A small class-conditioned image flow-matching model, trained from scratch.
Training: adamw at rate 0.00093, 13400 steps, batches of 256.
Rows from block 9 of a small class-conditioned image flow-matching model, named by matrix and row number. Rows with one number belong to one neuron. Each number is 128 + 32 x the weight over its row's rms, rounded and kept within 0 to 255. All counts start at 0.
After each neuron's rows are labels from the 100 images, of 14848 (inputs lightly noised), where the neuron reaches its highest value: "colour at peak" is the nearest of a few named colours to the mean colour under the peak. Only what is clearly more common there than usual is listed. The data: rendered scenes of toy objects such as cars, trees, mugs and chairs. In brackets: how many of the 100.
# fc1: MLP up (model.blocks.9.mlp.fc1.weight, 768x192), inputs 128-191
# fc2: MLP down (model.blocks.9.mlp.fc2.weight, 192x768, transposed), outputs 128-191

fc1.244 [ 99 122  75 152 114 167 129 158 106 143 123 156 179  97 134  72 136 107 133 126 168 156 138  56  82 154 121 143 143  73 108  67 116 153 133 113 170 160 160 159  51 120 187  70 140 154 165 127 137  92 138 143  87 147 125  64 136 144 148 107 123 193 108 127]
fc2.244 [ 88 136 130 158 147 170 110 147  94 120 129 171 147 139  94 119 139 141 140 126 127  79 122 239 151 126 106 111 123  89 165 174 166 164 129 146 147 162 159 156 122 128 149 113 101 147  14 115 134 173 193  58  95 109 138 201 122 131 120 121 115 142 107 165]
colour at peak: brown (51)

fc1.665 [117 151 114 157 119 118 156 140 176 115 155 108 142  93 110 143 114 132 133 100 127 111 137 119 138 108 147 146 145 106 141 109 152 143 114 165 170 151  80 106 114 111 141 111 146 132 109 130 129 144 128 150 158 130 204 129 117 157 176 164 161   0 118  52]
fc2.665 [125 135 110 139 127 149 106 114  95 156 138 147 134 162 143 126 148 127 127 181 110  61 139 127 157 119 127  80 131  96 154 129 208 140 144 146 118 188 141 185  96 145 130 163 122 165 101 141 117 126 143 168 135  69 192 113 138 146 182 141  93  99 131 120]
colour at peak: black (59)

fc1.221 [163 128 139 137 141 114 100 116  36 171 131 150  58 127 134 109 170 111 165  88 177 125 176 128 153 154 158  81 146 115 148 131 106 159 114 106 153 183  61 179 170 119 147 161 118 115 133 107 133 108 115 175 130 212 176 138 120 137 194 130 134 115 118 150]
fc2.221 [128 131 177 174 134 127  98 134 182 129 119 115 133 144 134 140 108 127 132 186 171 147 121 163 119 139 139 104 119 113 122 121 102 112 135 110 213 225 132 110  86 108  95 151 116 164  85 133 120 124 108 173 121 161 125 110 115 110  91 133 141 115 119 121]
colour at peak: black (31)

fc1.482 [186 144  53 140 112  68 126 124 174 169 102 101  88 137  86 138 106 130 144 132 105 141 157 151 134  85 110 142 110 119 113 137 145 158 127 105 102 189 134 108  99 101 170 109 132 115 152 102 155  85 159 139 180 161 147  87 119 135 142 143  97 102  96 143]
fc2.482 [ 69 148 180 112 115 124  88 117 140 102 122 124 139  34 125 147 128 137 130 153 158 156 174  60 114 137 114 114 139 176 146 118  87 132 154 104 149 177 161  43  73 138 121 112 140 157 107 145 137 144 194  92 108  95  92 139 121 109 135 129 104 115 130 140]
colour at peak: pink (41); white (29)

fc1.116 [146  87 119 114 122 122  73 167 126 143  88 140 155 141  70  70  95 147 166  84 166 164 157 196  97 118 158 114 116 102 150 140 115 130 131  99 199 102  75 157 138  96 123 104 150 184 167  97 134 156 113  90  62 149 147 155 126 103 106 202  74 134 123 143]
fc2.116 [ 35  85 146  91 142 118 124  81 143 112 142 100 155 171 206  86 129 191  93  88  97 119  98 106 159 162 134 157 145 135 162 135 132 123 149 118 187 118 122 140 140 125 168 106 139  87  89 152 165 124 122 129  53  79 112 152 136 162 114 144 113 121 145 101]
colour at peak: grey (48)

fc1.455 [108 146  81 112 169 139 166 160 111 105 137 155 133  91  94 107 145 153 157 139  19 153  99  60 123 104 111 164 119 109 105 116 136 150 112  65 123  99 167 139 178 151  97 144 100  65 128 146 108  77 143 167  92 112 119 146 138 125 107 111 121  91 123 158]
fc2.455 [ 85  97 137 107  73 115  97 126 124 122 103 104 120 173 149  98  87 142 124 133 145 112 162 193 136 100 164  74 161  83 121 128 153 144 111 207 101 139 197 103 189 182 163 133 157  74 110  87 109 150 138  84 139 145 136  73 128 156 112 122 103 102 126 108]
colour at peak: green (29)

fc1.60 [123 122  77 126 103  95 124 146  86 199  70 117 143 135  94 149 146 113 142 106 136 140 155 134 108  50 132 124 154 129 108  94 148 126 155 147 172  73 160  80  74 140 133 111  80 116 140  84 115 125  96  60 170 134 112  27 117 156 145 125 136 203  76  95]
fc2.60 [138 136 155 140 111 135 158 132 124 126 120  93 141 148 203 106 147 113 129 175 159 160 146  85 124 133 143  48 106  83 138 172  70 117 143 136 123 197 136  74 147 127 128 162 126 244 158 128 114 154 116  68  80 116 136 137 135 128 141 128 143 153 120 139]
colour at peak: red (25)

fc1.369 [181 155  97 161 139 107 142 163 129 161 121 127  89  94  91 136 127 177 119 193 136 135 158 154 134 112 115 131 140  88 145  74  94 129 135 230 122 209 134 113  45 114 140 116 186  89 162 132 145 137 145  77 146 148 173 185 103 141 178 149 136  83  83  77]
fc2.369 [117  92 100 123 134  83 110 114 130 122 137 121 122 111  54 102 146 120 120 146 134  59 154 133 145 142  90  81 139 136 116 108 155 138 114 175 177 142 109  87  89 140 121 113 139 105 152 117 125 115 128 211 145  93  94 193 123 140 180 126  69 143 135 111]
colour at peak: brown (50)

fc1.40 [178 108 110 119 112 128  84 125 165 141 170 133  92  83 113 168 128 163 117 121  98 143 113 129  70  53 159 128 109 114  66 158 124 168 108  77 164 134 102 124 128 115 149 202 152 113 113 117 113 176 148  36 163 136 121 109  81 135 118 140 138 115  91 119]
fc2.40 [104 108 165  69 128 116 100 133 105  79 106 133  97 143  99 122 138 155 113 147 120 160 126 156 127 144 122 192 132 118 122 139  95 144 139 136 210  99 179 118  66 128 140 137 129 100 121 110 146 116 134 107 136  73 119 103 136 148  98 135  94 145 151 142]
colour at peak: grey (62)

fc1.442 [116 113 130 115 170 109 138 255 125 192 120 108  76 122  90 101 130 155 165 121 107 132 105 138 215 100 127 109 127  94 127 141  94 146 132 133 150 102 147 126 112  62 137 131 120 124  88 122 164 152 157 121 125 137 137 144  42 147 160 116  87 142 149 159]
fc2.442 [108 160 116 110 179 121 162 235  92 179 122 125 109  89 197 145 125 140 143 131 128 146  77 103 183 119 118 152 123 139 149 193 117 139 105 125  43 179 136 157 155 171 119 158 143 131 200 105 108 108 124 145 158 140 204 174 191 160 134 161 170 110 129 148]
colour at peak: brown (66)

fc1.452 [126 112 126  85 112 133  96 125 157 111  89 172 103 127 149  85 106 141 118  86 136  68 178 126 140 159 147  53 114 140 119 137 160 132 176 153 132 184 125 161 114 124 151 104 146 110 145 105 114 172 119  89 210 120 140  66 164 139 114 131  69 168 138 100]
fc2.452 [121 110 164 122  90 122  88  85 184 148 113  79 140 161 133 136 145 127 114  98 104 131 150 170 143 130 108 255 115 138 101 106  98 171  91 172 136 187 138 190 115 154  98 137 148 127 157 141 132 111 129 123 115 161 121 188 125 127  84 113 163 102 100  78]
colour at peak: red (31)

fc1.691 [138 118 132  68 180 147  86 185 107 149 104 122  80 104 144  86 128 109  71  58 136  89 113 107 105 112 132 121 203 104 116 123 135  44  94 137  76 158 160 125 153  84 108 158 146 107 147 129 137 125  99 123 113 126 165 165  99 134 139 166 105  98  94 175]
fc2.691 [122  90  96 106  98 120 158 109 146 133  82 131  73 176 135  91 142 102 137  68 152 130 123 208 161  86 121 126  68 126  98 172 123 154  95 128  69 199 153  90 116 119 135 125 145  98 125 145 133  91  84 138 131 185 141  46 116 125 112 142  68  96 131 112]
colour at peak: green (33)

fc1.130 [101 110  94  81 180 109  58 138 121 107 163  96 161 166  65 136 151 104 116 153 145 164 118 102 135  90 149 105 145  70 104  78 122 115 127  94 121 182 121 134 159 126 116 157 103 182 151 132 105  76 175  80 118  95 180 169 173 113 127 147 127 107 144 182]
fc2.130 [124 118 136 128 143 107 153 116 160 115 104 109 157 112 159 111 116  98 135 184 102 130 149 158 149 128 170 126 130  39 149 171 207 112 127 140  88 181 114 182 144 120 127 161 134 165 100 172 103 125 108 174 141 211 129 120 135 125 122 112 174 146 138  70]
colour at peak: grey (70)

fc1.85 [149 113 103  64  79 118  96 127  93 123 101 122 130 100  97 144 144 154 122  65 183 148 171 135 125 136 121 120 129 107 176  79 134 162 110 182 147 110 125  94 138  79 171  83 107  93 166  78 121  74 135  69 140 168 120 125 157 157 160 163 124 133 121 144]
fc2.85 [107 147 149 143 121 125  99 148  37 138  60 149 163  59 147 143  87 142 138  70 146 140 123 158  94 146 135 122 132  87 157 102 170 117 124  44 188 141  69 140 174 123 155 136 100 145 136  91 139 128 116 178 118  95  50 119 150 135 140 151 136 151 104 175]
colour at peak: brown (66)

fc1.426 [159  89 129 116  97 110 135  94 111 138 109 127 101 180 114 115 117 136 154 107 156 160 143 112 134  46 103 163 134 113 168 157 133 151 115  85 151  95 163 202 112 116 116 123 108 152 115 129 143 133 120  83 174 180 144 186 162  89 163 126 158 173 136 182]
fc2.426 [161 133 121 138 136 142 132 115 106 124 145 131 174  70  96 134 106 136  94  93 127 151  89 151 125 163  89  41 153  98 133  72 132 116 124 147 104 134 144 227 124 152 132 142 111 193 116 109 145 112  97 127 152  95 136  89 128 101 142 129 112 147 155 108]
colour at peak: brown (58)

fc1.62 [176  85 135 111 134 111 131 119 123 176 115 131 115 141  64  94 117 127 123 133 130 124 153 157 159 154 150 131  89 146 135  91 138 120  81 103  78 123 153 131  55  85 160 112 158 153 155 141 179 122  71  91 162 133 134 132 153 127 130  90 126 190 141  95]
fc2.62 [194 124 134 140 121 149 126 114 141 148 161 112 129 194 220 124 112 154 113 126 124 160 117 114 147 125 153  94 127 177 145 192 156 136 154 150 150 145 154 162 133 115  85 160  71 106 143 134 115 132  65 167 193  64 108  77 149 105 136 128 158 135 151 155]
colour at peak: red (31)

fc1.432 [181 148 158 226 193 120 126 144 197 109  84  92  81 110 111  82 169  94 119  79 151 129 155 133  99  95  69 127 178 115  61 134 116 180  65 103 114 106 134 137 155  75 114  96 153 172  81 146 134  65 175 115 146 148 132  82  81 136 140 178 165 132 116 124]
fc2.432 [121 146 116 127  86 165  98 112 167 129 155 100  71 112 200 102  97 103 137 116 121 107  98 200 126 122 147 128  97 118 146 185 150  53  86 168  57 107 100 176 141 101 181 106  88 204 145 166 129 101 118  93 190 157 110 125 101 132  56 133 149 146 139 131]
colour at peak: grey (57)

fc1.82 [138 143  62 220 123 111  95 108 148 154 139 103 164  75 123 110 130  97 152 123 144 145 113 153 107 139 137 141 126  68 135  68  90 106 116 109  77 203 149 165 139 139 148 126 161 175 204 162 145 141  65  83 119 155 125 143 144 140  94 156 126 134 114 133]
fc2.82 [113 120 129 148 175 118 140 107 118 139 109 132 149 199 117 135 139 138 171 204 109 119 106 120 156  96 144 150 121  71 116 170 177 113 135 132 100 218 102 211 134 117 107 101 132 189  87 158 134 137 110 161 135  87 177 106 110 102 109 119 105 139 108 167]
colour at peak: grey (58)

fc1.611 [194  80 110 133 100 162 109 106 141  88 119  71  96 106 162 187 156 124 188 121 117  81 223 137 108  69 137  74 136 124 119 110 124  45 145 151 150 112 141 101 173 161 150 141 135 117 170  80  83 117 126 106 172 187 162 147 106 134 169 142 153 149 141 119]
fc2.611 [166 179 146 105 111  76 153 115 137 104  96  82 101 131 106  83 124 121 188 137 133 106 229 107  79 176 137 139 142 130 108 104  71  40  97  74 147 104 124 147 118 113 171 149 138  84  95 100 152 127 132  57  95 138 117 138 120 150 139  95  93 110 119  98]
colour at peak: brown (51)

fc1.743 [204 126 149 141 160  57 115 197 179 152 141 160 130 112 154 115 114 126 106 188 209 150 146 124 151  26 138 131 119 103 130 102  82 145 148  94  76 133 132 118  95 152 183 101 172 138 113 104 138 141 186 149 125 114  77 127  94 143 113  96 135 111 142 112]
fc2.743 [182 141 146 115 122 136  34 139 133 112 137 128 156 151 102 130 146 128 127 150 120  91 114 145 114 129 130 130 108 115 119 249 177 151 139 220   0 187 141 188 169 138 102 138 140 121 152 127 126 168 155  31 118 110 162 198 145 109 113 141  98 109 104 126]
colour at peak: pink (38)

fc1.469 [164 119 108 196  95 138  85  93  55 123 139 108 123 164  95  85 107 152 187 136 152 171 123 122 151 136 163 154 164 103  76 150 102  88  73 105 158 167 169 117 141 169 169 162 133 147 134 119  78 112  49 129  88 134  83 136  78 160 134  80 128 118 109 146]
fc2.469 [123 173 121 136  73 116  79  96 101 106 168 151  73  79 126 177  79  67 166  72 110 132 184 158 179 102 123 106 156 132 112 110 127  98 152 119 161 143 112 146 125  94 148 151 179 126 159 131 170 167 145 110 134  93 114 133 200 175 123 180 179 121 149 162]
colour at peak: pink (42); white (27)

fc1.724 [122 135 106 137 128 128  77 120  82 112 112 155  63  94 157 111 154 126 139  58 150 132 187 130 141 140 111 101 134 106 169 135 165 105 119 122  65 130 156  73  85 124 152 134 129  12 169 135 116 119 123  46 144 178 137 160 132 154 116 132 167 113 138 166]
fc2.724 [112 117 146 172 127 123  88 135  91 135 157 134 109 184  97 132 127 106 141 156 162 139 120 117 124 130 131 103 138 107 101 157 132  76 132 119  86 142 178 181  54 122  85 130  88  79  93 126 122 111  54 247 152 103 143  78 118 112 131 130 110 126 129 130]
colour at peak: green (26)